{
  "encoder_activation": "gelu",
  "encoder_qk_norm": false,
  "decoder_width": 192,
  "decoder_cross_attention_every": 2,
  "adamw_lr_other_params": 0.0027,
  "ema_decay": 0.99,
  "batch_size": 128,
  "epochs": 21.5
}
Rows from block 3 of the image encoder, named by matrix and row number. Rows with one number belong to one neuron. Each number is 128 + 32 x the weight over its row's rms, rounded and kept within 0 to 255. All counts start at 0. Numbers have three digits each. After the name is the row's rms in percent of the matrix's.
# fc1: MLP up (encoder.blocks.3.mlp.fc1.weight, 768x128), inputs 0-63
# fc2: MLP down (encoder.blocks.3.mlp.fc2.weight, 128x768, transposed), outputs 0-63
fc1.489 092:166091157083132079131130136181116162076127101095084135073127121102160111116132185120119167131104082151154159132091110138161130198070119124134173128120151159174150099147098130136103157172151140
fc2.489 097:117111028081158175141122115127122072127095149145155111142108124128118125132127121111102059160125103121066081077070103116154110110103107131202132093080127127126121139128158153111143121140090056
fc1.490 106:076196095186113102143167164127130101164140120098086122099088133107091120141130101128069169076142107126106089125089122146145175155101150135173109153134097102166135139139152111084139127081170126
fc2.490 095:141104157088061150067093106105089102114181148148148125124144171134113124123092143129135090096139156143177127122155135093118167051198123127147176097137124087145186135137125142142123118170125122
fc1.491 107:160109155153110142163147131135147085123068106086118142115140135165118181130150068137112105137147172147182197147194152163098171160107112105125134096114110122152137108159079137151186083140107149
fc2.491 104:135109148138127158129158133135096118205189071162138075156173156130182126147147098137124134144128095119069088120118177100113151139108177104131129172136132138072095040138113102108171089072178113
fc1.492 092:108173155054164118062074182156144153156084137140096093145108089066129112146109099155132130162086232141170111170146125125161158157099109073095111095134111164172073143064139123104182099125091118
fc2.492 111:138110181129142122147153182177081168184143152125169143100122051165147131110106142127114118059171052119131125078088187110099131138088172105150133187080104133108164168167108177106119108142120106
fc1.493 104:133094120106141069179143140108063149019165139143117190127171132151085152149144098144116116135081122035172156103090136126092151061145132120139092140111122120149121158129124168142160075131127183
fc2.493 090:100164151155094178124159165096136101077150177081152161122105143047124152152096144137148149097160111155113102102127131141120106135129166130155145158128103158082121124172107076130077108169136117
fc1.494 106:141092088128204091120098180148156190082168041180129108171081107058109099119109106143194088164142115132127144161153104133140110120110111138092085143135163147151131110057157149091132073114147131
fc2.494 094:111099103109079111132117052168121128126145154109147152069139161116148136162182141134142132154131137170141164150157111185198134110057099060124129110145146097162088092161150167071108164121090097
fc1.495 094:150107101167135122137154054140098117138185068181106151149133149130163108155111113100151094088076076124114139169129074117122126176104122032134106103093125151085111125130103164126105143134121070
fc2.495 091:049108111122165164117101201144093127081105161163160159130136133098105117111128093171082102098182156119162114172202127068145164094160148106115175106141085111110148163149122150123094097161079132
fc1.496 103:131113177145127133114134155104122045184093133124134132115140174121119167121175105146178120048122142147130094090140139102169156119148134115043133108083121139137077138125141144140167169186113142
fc2.496 093:089153126136100117095153118165068171070123156156119162079099072096130073058115126108126168169067077111126133156177088167132096096087103142114178113104121096116122126165150105096042124080107080
fc1.497 090:129085113122141144153121133134158091102122085162149160149137067179087128090075136145102149084128149178124150149096093084170125158101131121100076163115059084082101049190145159056107146086188138
fc2.497 097:157141115046139131129112074119097127151108154176096098122076144150127117126112132153084077134119126154159144146121172078143123162143151113154163178124116105216171169157151130163106118118079216
fc1.498 099:094125124189165135143157148140095163180096101102104190123151084139105125184098081139161111078152123106091143126142136172111111116108117139132074077084099129094170096155120135134149069097070149
fc2.498 103:160128122139067113155118140154204101108123155117100110134167110150126119116091138130133154137108119087123116159095207143158095154194122088092172127151144080111164076147088125129056136138153108
fc1.499 095:137073165130116146174152098124166145095087145109171172094155080095104133108115153174130113141104074123131131196152137090110053140147097066087072113146149171116104106133140133119167149154102162
fc2.499 091:137164101095101053162192149106166110119127128143097167143125145135085098142152122094150089055164228133099114132144170126150153165109146150128192115105146060126122114131166133131104116106122148
fc1.500 107:129105110195210125127149128173140111215120119131113117103144081181109172137048102128160115128111110068169106149167115123151160086092111112155108128159136106180145143200154139112181149110171117
fc2.500 104:111110155118146128177106158113120152121126093132134153196132147058080101154144139086088155137179153150138085098130128091093146202118115134150149125141222173132176194189076145148144097132136126
fc1.501 092:131159152176120110099140142157151156064100158121105116150100123121148183189069137137096157171106092169089126097141174169200169122162110102098143084138087129125193106116119206136098222092112086
fc2.501 096:139150104109123131157148071124087170146181147080015111161154133165124112101133134126158154156118078101118152146152084187120140094108127110130151152095077114092128069184067066160082086155195131
fc1.502 107:149065107085158098095161129190142109159157080143145120076103144096107151122117128132134115105204175106183182147123099088143151106123157096163080182134128155126103111145119125118134058121092080
fc2.502 105:150163097148118104137132166093100195149078168163157111183188138123165152116075123119113138092119094213109119179165098151108063167093100128163123127149148091149145114050148145158122053170118111
fc1.503 099:062149092093130154167132109086121111139121080120137138139088130059174153129132133124119160140122166179137135124138099122115142172084098105112070117173121102110164092106156108131083197013150136
fc2.503 096:133131170149145149092145155091122174151140195132156143149176157112134072158107135086083158158134124172119120143100201159109119126133108150153114112123178108129054177098114104072078119159108145
fc1.504 089:115150129129181176121121109105126104134113209151078080119086090138111104081149097134161076149134149113114146183123145132107141074169100146119163125153127077149121119126064192114106183126116132
fc2.504 091:117088085111125161111074116114144163132205096129131157098143123065166098095122134078128155132115159143116125136137081117223153101124121102160064205115087196150128142168164073125144127058135134
fc1.505 106:170125140101128152082147144139121154117174123116081130136111129142095194131121121170118067079051137104111095091111143083096112160162107148156093147061069099133125070117147083160125139145101126
fc2.505 140:132204134165160194140169133067172117122150149112069098140137117097115094144125111135114168116183158091108076133154111138116122177076168134151139083149138136111119123092164091096125115161067146
fc1.506 104:197124116106121088119120149153141078136185111159099147143160118142178111096112082099078122093139131174186159088110123130185114130115117189027079074133133106129180124165174081130168121167089123
fc2.506 100:074139109092154144092114122147122119094044173062175120108115126146132133123092164162154151124168108153092098170156120118157144144110164124136140169103114144155099175183139182132148121074131091
fc1.507 105:127151171165149143123120118113107055107125119152127122157111066059145157088117101082118180154144135120145117089146146155110173142123067133120131133081105081144104131120135160133125098121185094
fc2.507 105:114181115149133110121143185118095108076124089200168143051160106196040123130105155126144066163078119112153099120174115124096120109171161170158143164142159125109168105139107136166074085115125151
fc1.508 089:090147179168146173140156158176120097076126149119136105166097100125174198149188142141162086175090121193146080156134103105112083147075160165091132167096078178139103150101158170152151150118134111
fc2.508 084:169123111108133107135064112099152082099211091126186106139151136136107081118086118155112118117138155166152100158143135178136158080150126159158161114093157067147161126136123194077115112158118165
fc1.509 099:156014082108191152159107120143074105098119113121118134098099130170158119165121116098083155112188079205143114123161159182116142165167142170115121082117109107128111107130177143139160185122119165
fc2.509 099:138102127052134159124163164106116113164102143149146099128136154136102150159102120128122116145077131121080150111114177104065128086080138140149154108077137101127141129099105148087112096091107095
fc1.510 096:176162087136105161129085109065153117040163103147135120105108151157117109102125117114078095187081172117149118081180085115088081151129057161103195115174148169143134133073122120158102143108182121
fc2.510 096:123132163142177139114141152170110163148125148091131170163160132101133116181053194090177143126121153087047121082108139184154129110071140117140104134157119154084147131114172177090147123142142131
fc1.511 093:111093130127187164100116138150104168147159135151148140053108130144158142114085173093090111110097128114099113119142134099107104159171188125144115160100188142115090201129139093118078127197102141
fc2.511 088:054147149135171130133109154125090162082063115083129125189164133177091109163160096159107178119093036147123123170112147121092101117118108127146128140125131141132122111091116133168142067123177125
fc1.514 096:138130104134109118175196151196081115091067085097182109107108101137082141101123091082054163104105157107084119146163129131160120073146114172116143147132152124109156087091153126171121117093154112
fc2.514 091:132139157141159084115108190111086143137123153142083103188126145108094107197118124177156114155159100156160117121142127125124125116127147103151135115074101118115039174119159084085136153132113150
fc1.515 095:141116114169151154167127160107111194093074134177184099166117084141107149159149148127117114068139148066144134112174180131126179081104097102114095065039154100103107127145139093195138131134139041
fc2.515 098:138087151090118117073081179153147074173112144114042141060109208120106080129104122101139079186155168139105086158139168118108082108172152066159135116163107132140074094200142065138123110137150145
fc1.516 114:168088119143149161114117148145118104134125119131116159136083098178168079107113162108060108053171086172158112098168133230124086138150160168105115139145130146182129157097111104146123144130135119
fc2.516 129:117110158109138064147136114132118173133110103148101161116118107144081067111076146111150111141133139096113148122085173081116148087120122125091133172156087175131116103073105194121148108154168099
fc1.517 100:146150105126120164118134092133147097159158133179146140101122167129155148112162142156128148088083185121205082110123154159090103108141169157166128134152153178113122155144140128090074144110178154
fc2.517 098:067151126087172092062170166177154114124175117102153140116128136094141113126121175182100117178099091174085122185109082186132150160145088085133147127172133077098112131086137128184151058125127138
fc1.518 107:174127130141077186125113149184155129136100126158101101180107116110122134088092105176106111118173116198124133170157106102163085107128157061142089134123186113154135105129132110145150157078122134
fc2.518 112:096154121168121129216151155095130129121101125096210092134166162106110087170119129096161159146130146123120105112135133177076093173150126172125143136089151135142140139166114082136143140089112078
fc1.519 096:095135153156160136135130154152100175120136118148136102158150105151077149205111074123110118141203096120101181077154136113172049123191136135103167122117151099129108079095126145128159096161139147
fc2.519 099:124153135154106148115087157127122137114128076081108146155163158086122121096137112164130113146090130095156137141156161088098109140114120079157104141122132069099087160104090175141183128115095087
fc1.520 093:109152118124136070168153121107040124088145089122083123145124136171106115119117146088106144129099158043143125134106122158122093119192164143153137104129118200111073093097151164093085159156117135
fc2.520 094:103145082192115149150143142117167106146113133155095145102110101144176139122116166087118136176101105141108077105130144097127139167118122120132134155168164077141055187100123018087188101088084143
fc1.521 088:099146138144130154153130106133111051163140131178067145101141134170163162077153127127222102122135111148119132123103078151097126086183098123116133183128077079141136124144097033153129134062085159
fc2.521 092:116064082138131127141102100129150121148190151147204170165094109104140084091092060090176132170117240139095111141118131189227151117091106128099140102101124135089161144163139151118127139157114126
fc1.522 107:079152116131082158125080109110104136132111120140136124141134129115146166095147111099105130109121131105154154108145138126085057150134151128095099153118146150148154132156127105100092076054073188
fc2.522 113:080146149147113163185117133102133145178129125114134087185136055132081186128136153163132149152120165101154120178142132124122123074110166166131132083146117127098079202127098108131152109151107108
fc1.523 093:117106134151085092063078143044094183127158151145129097085156140120138116160141156181159157149140159120123152111110106087137110086077125144127126125136103144154092128156095143169143155143173103
fc2.523 092:164134152134085147185101109161173108149116056070101168156084130225109139130180080123155058147118102114157156122148123163098140169130086084126136178162097164119143133106120121135093125135139136
fc1.524 098:160083107141135094068127088129162162158138132074102135116131184159112097149085135156205168180120127148115148157133088145134090176140127145103092205085157123133106142174081045115168121124076083
fc2.524 093:164169138075142073143141150118118129164128090184122093098163153091095099121171114132128033141145137160155138090092159048182113108088094130146141083167098154186142169146160142089112146105156167
fc1.525 098:159159127113126148097145192125154128097096145065084110094128133125196092119091157130083107144117104120129142128149125134139110131077100167077198179129082113143124177127095108074083081095127120
fc2.525 106:124079156128139131166141149067103096153137136132150138149068093110167107123140092098187176162119126167105084140090146085079139069167197096142076107146155166112115150090130105157177133120090192
fc1.526 095:172158075096142170170103103130103147142136096180106110131082075130066130145102133138136157154150090098124127088162111153161148154143113164165080106148157139095113131137120123171142115145101158
fc2.526 100:058118151115145132124116175145161122085136143098129153095150137171197136159095130128106187093146147143140098135124109087126137140070158126079146194121132140123131119095135085149134063127108129
fc1.527 105:084098118113147027147166106088079120126161092167122158111191155136079114118158093158124119107165101198112111093170094048119160184117111138076131158104137132101087111117128118164102112107056099
fc2.527 146:098214100104144160157145161099120193154063155101135128164085142091139108127167128154155150123119120139151077141167184089113111175109152121160152159147090143112111106126139091175083095110124080
fc1.528 103:073128139105137148108133111135072146125136118164161186031098154085098137113098158133107105159111138105181096078116141131149113057114156045176141127087158133126128105126188158150121172135162157
fc2.528 101:097106068147142168150146202114058079160162135118136146117178150141180110099167092129104132140121170169130114126158160211116111169084117148136091125131177189099093133144190094097105124083113144
fc1.529 099:110121145087154169082115134142103144148146110125143139076157158177134068131105146155119156125109117159184126106173142174113111131138079059151074202043107126113173081163082181129156096199066102
fc2.529 103:160121130169090074170119148130173170135125145135100123114085082141125143210152125184091110124069112122143120150139166094130100128123117190133129146124118137187132192132164159146072147084241109
fc1.530 098:141114101083145150109118059122138128180094077132146138160130129173100180130096126161109103125096202072198180054122169122113156161129093164093137146090088169159187115121114167151152172148178135
fc2.530 101:100142127192115148124061112150160079075181164169140137164091126116135153110169142082137085160094105136134114136092109109075139063096140111136098131155154110137143114136105104086131112126082157
fc1.532 092:208175141133066120099159168167152069124091119140136146158198117083087173156157125145100107174178158089148109100143130125165105128157095209138080138125144100167138116129125111097126056150181126
fc2.532 086:085124103159160111180125126129134124111164168078157096114103135154131115169106139073147103124100135112092116173132144127125138122067167020125147093103165152058092149193097115144097185130147135
fc1.533 096:113222152142104098148132161117108094140070123134109205152106176147123112091169097138113115073134119168123100189186125083119109123123094162086113153147128068099171114129079123123113122083091186
fc2.533 096:076106092135137093118078142126118191116163188097123113065124144142144118164111133133129155150151181100109155093112149159160101086087152106075092050141121141084146109080136081140098150195130113
fc1.534 100:195057133133115118058123134145119118116060163126100075132053131137138121139109157101115146122189110113113042075143128170069153149136116138126128179089113134134107113069151191136111053117116139
fc2.534 101:151128158079156139143121170121163163182088088087211092163130139127133132140127103152104139160077109145085137110202115137134150142102091137128124175156141147111151158114114166126091177092111078
fc1.535 096:159145132100204175133059106133185141132135144109154161144081095173076166161146123071103099177158125115191175066130131056100074094122137100172122080140170179157137122116129144154109142165122092
fc2.535 101:109117116170100108136154090111078107162125180167109155132162101139102172162177077154075141081117141123173110119086138134121153159104169136065140113119116112119174152149093118171196124066175106
fc1.536 110:118156159102156117056094163112094054144121168068162112145137154120148167080111073134116105090131107153123121196205168141101110090094160145117148142120160141135159140138097101059142112196094140
fc2.536 112:182181073075121188125137108143106152092131117124126158134129077139183170091088060179169118146148135103147185175096102101122142114161085159133126134142147129099106116131148058129124109104125115
fc1.537 089:167152132077150099170108083169143174145086098145096146076111175072110154120161114091124096125145135153176150151140138100144134086122166159118060114128138103141091066110088180121157041183096159
fc2.537 087:136185120153102133131062165158137143078103107132103107148106112138049126067120092109112113160139106092126152101151114154122072181161076128137173101160128139089160126162153139208064148148140062